Weights of a small spectrogram enhancement model.
Model: arch unet, widths [64, 128, 128].
Training: adamw at rate 0.001, batches of 128.
Rows from block 10 of a small spectrogram enhancement model, named by matrix and row number. Each number is 200 + 20 x the weight over its row's rms, rounded and kept within 0 to 999. All counts start at 0.
After each channel's rows are labels from the 100 clips, of 14976, where the channel reaches its highest value: "top examples" is what is common among them. Only what is clearly more common there than usual is listed. The data: drum patterns on synthesised drum kits. In brackets: how many of the 100, against the usual share in percent.
# conv: 3x3 conv (model.decb.0.0.conv.weight, 128x256x3x3, each kernel summed), inputs 0-127

conv.33,195,234,231,213,237,209,193,186,172,200,223,169,200,207,198,201,162,205,219,188,185,210,208,213,183,186,198,208,193,167,200,225,213,169,183,233,193,198,233,188,173,179,175,186,204,152,183,220,189,195,230,218,178,204,193,203,214,186,181,219,179,207,186,199,229,200,157,221,214,235,157,169,182,204,222,204,207,210,197,153,195,185,222,171,249,193,208,192,218,182,197,198,193,202,202,201,208,210,218,213,170,173,179,203,206,240,188,208,216,181,184,177,214,202,221,201,203,221,247,207,215,184,233,194,201,189,179,194
top examples: muffled (low-pass) (92 vs 12.3); pink noise (33 vs 7.3)

conv.86,198,215,206,207,202,211,191,188,207,198,201,208,210,215,222,205,203,176,199,199,194,195,194,179,212,217,204,201,216,189,194,217,204,191,226,207,224,194,195,186,189,201,195,164,220,206,194,187,206,221,202,187,210,207,193,183,205,200,212,200,212,201,199,207,181,218,186,188,209,190,185,231,189,208,181,219,214,198,189,183,178,238,189,217,190,199,205,210,187,215,195,193,213,212,210,221,203,190,197,189,204,216,208,190,207,206,209,199,206,195,213,215,219,218,199,214,216,196,223,195,202,207,201,193,193,213,206,202
top examples: reverberation (90 vs 35.2); text has "room" (90 vs 35.2); text has "reverberant" (90 vs 35.2); bossa nova (25 vs 8.3)

conv.71,181,196,198,185,190,207,213,188,218,185,191,206,225,203,189,210,246,205,172,220,210,168,173,198,189,190,206,218,199,196,183,173,211,207,220,209,189,211,194,181,201,197,233,210,222,167,171,216,216,214,193,205,207,214,212,207,207,180,218,179,189,217,192,200,171,181,211,152,183,203,194,207,207,218,179,201,159,210,208,222,222,204,188,232,207,215,225,192,202,198,208,182,225,204,187,195,213,209,205,225,183,228,213,197,217,181,186,204,233,218,173,187,196,188,204,180,209,192,197,181,206,218,179,202,216,201,210,196
top examples: ride cymbal (76 vs 18.5)

conv.119,201,200,201,205,223,200,193,198,183,209,202,191,201,205,215,190,221,210,170,209,209,182,179,191,192,205,215,234,193,177,187,198,211,196,225,191,220,203,183,180,199,196,209,196,231,192,193,187,211,188,214,202,186,209,206,200,178,191,194,185,196,202,215,194,194,186,197,153,180,185,194,211,207,195,188,216,175,201,207,209,190,230,167,187,186,205,212,201,165,198,204,195,221,254,186,202,210,194,221,214,195,203,206,200,209,195,194,186,208,197,196,205,189,193,186,194,199,192,216,175,212,212,177,184,194,202,160,186
top examples: reverberation (92 vs 35.2); text has "room" (92 vs 35.2); text has "reverberant" (92 vs 35.2)

conv.77,224,187,177,208,204,129,203,198,188,214,185,187,208,183,227,210,216,203,242,218,208,194,199,195,187,219,188,234,198,207,214,204,133,211,203,170,209,204,271,223,188,199,214,199,208,243,204,200,184,186,217,215,204,209,214,185,186,223,181,219,188,165,210,179,185,209,227,200,233,182,205,210,192,167,198,174,221,208,203,188,187,191,213,198,215,184,189,209,174,212,206,201,193,182,204,204,200,173,200,162,245,192,122,219,229,208,177,177,175,212,200,213,193,201,161,217,197,171,210,229,186,209,198,183,175,190,170,179
top examples: muffled (low-pass) (41 vs 12.3); pink noise (40 vs 7.3); rumble (39 vs 7.1)

conv.82,140,202,224,207,216,222,190,195,184,198,195,187,203,191,176,184,228,215,233,201,191,156,202,213,171,200,203,201,190,196,219,189,223,206,201,200,190,215,231,183,199,206,208,215,219,182,161,199,176,183,174,197,211,223,193,204,221,188,223,206,196,185,176,213,235,204,202,209,224,183,217,172,178,207,208,208,223,158,197,173,180,197,206,192,232,184,233,185,226,208,199,199,217,149,194,188,198,227,211,167,225,203,190,181,201,194,202,194,204,228,215,169,204,158,176,192,214,181,199,246,241,193,225,198,230,210,252,185
top examples: ride cymbal (50 vs 18.5); pink noise (43 vs 7.3)

conv.94,228,175,192,182,198,212,211,204,224,211,173,207,200,209,216,243,195,168,207,202,194,230,195,187,220,201,191,157,193,211,210,217,228,213,195,195,222,184,201,202,206,195,205,180,162,235,220,180,185,224,190,196,211,204,209,166,224,214,199,217,219,177,216,191,185,220,182,224,210,190,182,217,185,204,215,184,199,201,190,195,197,214,199,219,230,222,179,218,198,226,187,215,210,158,211,226,160,197,180,179,238,212,210,196,195,210,180,227,191,205,201,210,221,230,204,217,215,219,197,236,172,176,189,193,173,197,223,221
top examples: quiet level (58 vs 28.9)

conv.117,180,191,194,193,171,199,237,184,196,192,221,225,200,185,205,181,241,181,197,204,207,204,199,213,206,191,189,223,204,201,198,200,218,243,209,195,201,217,183,179,197,209,200,201,189,191,220,192,190,217,173,200,188,197,177,216,190,201,208,185,191,213,216,201,186,184,213,209,198,183,223,173,191,180,177,230,194,201,209,208,203,204,191,196,176,208,227,204,213,222,218,194,218,195,203,205,223,208,214,184,229,216,227,170,202,199,200,183,175,193,207,218,198,165,162,196,211,176,159,219,225,198,187,184,210,191,215,193
top examples: muffled (low-pass) (79 vs 12.3)

conv.43,214,210,206,193,196,228,202,196,184,194,197,209,199,180,200,190,223,195,186,208,211,202,206,199,193,195,193,222,194,201,196,206,233,194,206,189,195,194,163,198,195,199,195,213,196,183,209,197,191,207,204,206,190,198,188,211,192,199,208,199,198,211,196,211,191,191,211,188,198,213,207,200,211,195,182,207,193,192,216,218,218,217,191,195,198,194,209,196,187,192,217,204,200,241,189,202,199,197,220,211,185,206,231,194,190,196,195,191,201,193,194,208,196,185,197,187,199,204,198,194,223,200,177,194,193,188,189,184
top examples: reverberation (96 vs 35.2); text has "room" (96 vs 35.2); text has "reverberant" (96 vs 35.2); bossa nova (25 vs 8.3)

conv.57,215,197,237,198,171,204,208,158,174,206,201,212,180,197,229,210,196,209,186,216,233,193,200,176,187,194,185,233,172,187,219,233,201,226,199,197,225,184,184,198,182,192,202,185,213,205,215,171,198,220,167,231,155,201,182,214,184,216,217,183,179,183,224,219,193,192,190,190,189,179,199,196,192,188,163,232,186,193,233,201,178,233,182,190,169,218,211,195,177,255,238,184,185,236,177,216,198,197,222,173,230,213,210,194,203,202,208,184,197,176,210,216,220,200,159,192,224,186,188,217,229,196,202,155,192,201,207,192
top examples: reverberation (71 vs 35.2); text has "room" (71 vs 35.2); text has "reverberant" (71 vs 35.2); clap (57 vs 25.1)

conv.127,204,218,203,228,216,186,196,204,184,212,177,205,230,173,175,221,191,223,238,223,200,179,219,173,164,192,207,213,192,223,217,193,171,186,203,204,190,202,232,218,188,180,227,224,214,202,175,192,171,169,220,231,215,193,223,196,216,192,219,212,194,180,158,207,195,184,178,197,230,209,213,225,203,192,200,191,225,166,195,189,192,196,224,222,215,165,221,202,197,168,206,216,207,201,194,195,206,201,220,187,206,217,167,184,204,160,184,214,229,233,195,194,203,191,186,205,178,206,212,215,227,202,204,232,187,184,187,192
top examples: muffled (low-pass) (48 vs 12.3); pink noise (33 vs 7.3)

conv.31,230,219,209,170,181,192,199,219,187,226,230,220,207,194,188,212,192,187,139,200,211,228,191,207,212,198,188,221,178,208,195,200,172,261,223,202,193,171,186,194,197,188,176,210,186,191,211,158,201,248,188,198,218,184,182,213,210,209,236,176,196,203,226,214,194,162,169,200,171,221,186,199,183,205,192,217,169,175,215,238,198,199,187,191,170,223,230,221,181,227,218,217,204,256,193,201,172,228,207,220,200,221,197,195,160,183,192,216,196,191,201,194,233,211,201,186,234,250,184,179,246,178,182,191,207,204,193,229
top examples: clap (79 vs 25.1); march (40 vs 8); thin (high-pass) (38 vs 12.2)

conv.110,186,220,210,195,241,218,202,242,164,198,236,164,194,189,199,203,199,213,209,206,189,201,185,219,187,194,196,217,196,164,198,225,227,230,197,205,184,234,181,190,210,201,177,170,208,173,208,198,202,203,209,182,201,223,191,217,160,200,162,212,195,204,215,194,233,226,168,216,204,217,186,167,197,201,211,173,205,195,181,167,198,174,221,183,206,199,200,191,212,180,201,210,231,227,198,189,184,186,201,212,200,193,209,219,199,223,191,187,197,191,197,199,182,204,202,186,201,218,228,201,204,186,213,194,215,179,184,223
top examples: clap (52 vs 25.1); thin (high-pass) (38 vs 12.2)

conv.102,204,169,196,178,190,208,199,218,233,188,205,210,219,211,217,216,192,189,213,204,202,248,199,208,207,210,179,160,203,201,200,207,233,204,196,200,166,168,178,186,197,214,198,207,164,218,210,212,190,211,170,205,221,222,193,189,198,198,185,203,204,187,218,201,207,220,216,216,213,188,209,202,195,212,204,188,223,222,196,227,223,212,196,208,200,210,168,203,185,208,186,191,175,150,211,214,181,190,196,161,247,200,245,221,206,229,191,188,175,214,183,222,185,198,177,192,217,170,203,232,177,209,190,191,192,217,236,188
top examples: muffled (low-pass) (35 vs 12.3)

conv.98,214,198,200,238,195,218,172,226,186,227,206,194,219,167,199,199,155,226,208,199,219,201,199,197,204,215,215,231,191,228,202,202,224,235,214,187,216,206,194,229,204,207,197,188,190,235,204,191,204,201,231,205,234,202,228,211,228,218,150,218,170,153,211,202,175,205,196,241,190,211,198,211,226,179,238,172,191,214,190,199,180,196,217,229,216,190,161,204,185,190,211,243,183,219,233,194,212,200,197,218,189,194,202,185,188,199,161,216,212,194,184,198,204,253,226,205,188,195,221,190,182,175,241,211,177,203,161,169
top examples: crash cymbal (71 vs 20.2)

conv.37,198,206,198,185,217,187,185,207,165,191,192,175,197,180,192,183,233,205,193,194,185,179,220,208,199,189,199,217,199,199,203,200,182,186,196,187,203,206,225,201,208,201,196,208,203,190,212,195,198,205,200,186,180,189,172,203,191,193,199,197,223,200,192,198,216,196,212,213,201,190,198,168,230,199,218,200,190,198,193,172,210,205,204,196,211,203,203,198,200,197,202,191,213,192,196,178,196,193,185,220,188,193,174,202,176,199,198,195,198,189,190,207,176,194,205,209,207,206,198,196,190,197,186,208,198,200,200,205
top examples: ride cymbal (38 vs 18.5)

conv.106,214,169,182,194,224,200,183,232,228,187,202,171,191,216,190,192,198,201,190,185,188,225,201,209,233,198,188,184,239,194,188,186,219,165,194,195,185,191,195,209,226,180,207,206,205,226,204,219,220,180,221,181,203,176,225,185,195,170,168,194,204,230,194,186,201,215,211,199,208,187,195,206,224,193,233,194,202,231,181,198,227,195,230,186,201,197,188,207,205,169,179,184,193,216,220,204,183,186,195,214,188,205,204,225,191,207,210,216,177,207,184,206,180,181,197,232,169,205,221,182,159,197,187,201,192,200,173,185
top examples: ride cymbal (100 vs 18.5); thin (high-pass) (30 vs 12.2)

conv.15,203,190,225,215,249,208,188,216,208,211,235,185,209,222,186,193,175,224,241,214,215,189,186,203,186,219,198,165,220,179,204,184,203,192,203,215,212,224,189,239,194,209,187,171,239,237,210,226,203,177,175,186,200,209,239,209,194,214,199,197,191,185,203,232,216,217,173,190,228,186,190,174,196,181,210,188,239,206,190,168,178,190,204,195,176,186,207,170,200,208,215,205,191,159,186,180,213,223,182,171,215,211,223,217,215,220,220,166,176,211,192,179,207,234,192,194,218,206,218,237,185,206,242,188,203,213,233,211
top examples: reverberation (79 vs 35.2); text has "room" (79 vs 35.2); text has "reverberant" (79 vs 35.2); white noise (31 vs 7.6)

conv.7,187,221,197,216,222,196,200,202,195,188,201,187,239,182,203,207,218,222,217,182,187,178,191,201,197,197,225,232,206,210,197,202,207,194,201,187,202,221,221,216,226,200,202,209,217,194,190,189,191,194,248,205,223,194,194,192,217,164,196,202,187,198,177,207,197,195,212,192,219,194,196,226,217,187,182,207,219,196,191,202,183,211,206,210,227,165,209,206,203,172,183,185,206,229,223,193,233,181,200,215,187,212,177,189,203,192,182,219,218,200,200,164,171,183,192,220,186,201,229,178,209,225,177,216,203,222,147,197
top examples: muffled (low-pass) (69 vs 12.3); quiet level (59 vs 28.9); white noise (25 vs 7.6)

conv.66,201,197,217,215,197,233,189,212,162,237,196,198,172,205,173,183,169,207,165,218,196,230,190,191,162,230,216,158,181,201,207,196,231,144,211,197,187,164,200,194,183,195,177,246,189,244,207,195,194,168,195,197,205,194,198,230,214,232,207,222,195,152,236,207,235,210,175,179,149,228,205,187,194,193,212,209,182,189,203,212,192,203,193,190,228,224,216,202,195,185,202,244,168,171,189,202,173,227,222,192,181,192,210,202,190,199,172,191,181,198,228,218,248,204,248,167,205,190,186,211,216,175,217,187,216,217,211,174
top examples: crash cymbal (64 vs 20.2); clipping (33 vs 7.7); text has "clipped" (33 vs 7.7)

conv.1,186,198,194,198,202,231,218,194,200,183,206,192,202,205,225,193,183,189,229,203,208,200,175,193,194,197,191,196,229,201,195,202,241,189,175,211,185,201,183,174,189,212,223,177,233,190,165,224,183,196,192,195,189,193,217,212,158,180,215,205,199,219,172,204,214,206,210,162,223,210,218,238,183,218,176,202,217,192,203,213,213,205,191,204,194,179,191,181,207,193,196,181,190,209,183,209,214,198,185,191,198,198,228,232,232,198,218,203,213,217,212,205,187,176,197,192,197,187,189,216,209,236,224,198,207,195,205,197
top examples: ride cymbal (99 vs 18.5)

conv.46,197,226,217,226,201,215,209,178,160,196,194,199,193,203,188,207,182,200,217,204,218,210,188,205,185,192,205,186,223,190,188,225,215,214,182,229,199,196,182,214,215,212,203,201,243,203,207,215,202,206,201,207,197,182,189,229,192,195,204,201,199,186,195,233,223,214,175,190,206,211,209,219,180,189,179,222,226,202,210,194,208,192,203,214,182,184,224,185,200,190,221,192,175,218,194,200,224,183,206,193,182,219,218,205,220,192,222,201,180,193,211,190,219,184,209,193,211,212,192,203,225,213,218,202,215,179,192,210
top examples: quiet level (83 vs 28.9); muffled (low-pass) (71 vs 12.3)

conv.50,223,172,193,203,183,211,186,224,197,195,229,207,201,181,193,190,203,178,182,205,224,189,201,218,224,174,187,244,199,214,190,160,212,166,195,207,184,217,206,181,209,205,220,206,208,189,196,196,203,195,191,175,215,179,226,205,199,181,193,181,213,220,179,180,158,170,221,202,205,187,193,227,214,201,222,212,167,199,199,237,228,222,183,209,177,195,186,193,192,194,204,189,193,239,203,207,219,232,196,214,211,209,198,184,214,176,190,229,216,224,176,212,206,188,177,212,191,218,188,190,214,198,196,195,190,222,197,187
top examples: ride cymbal (67 vs 18.5); reverberation (66 vs 35.2); text has "reverberant" (66 vs 35.2); text has "room" (66 vs 35.2)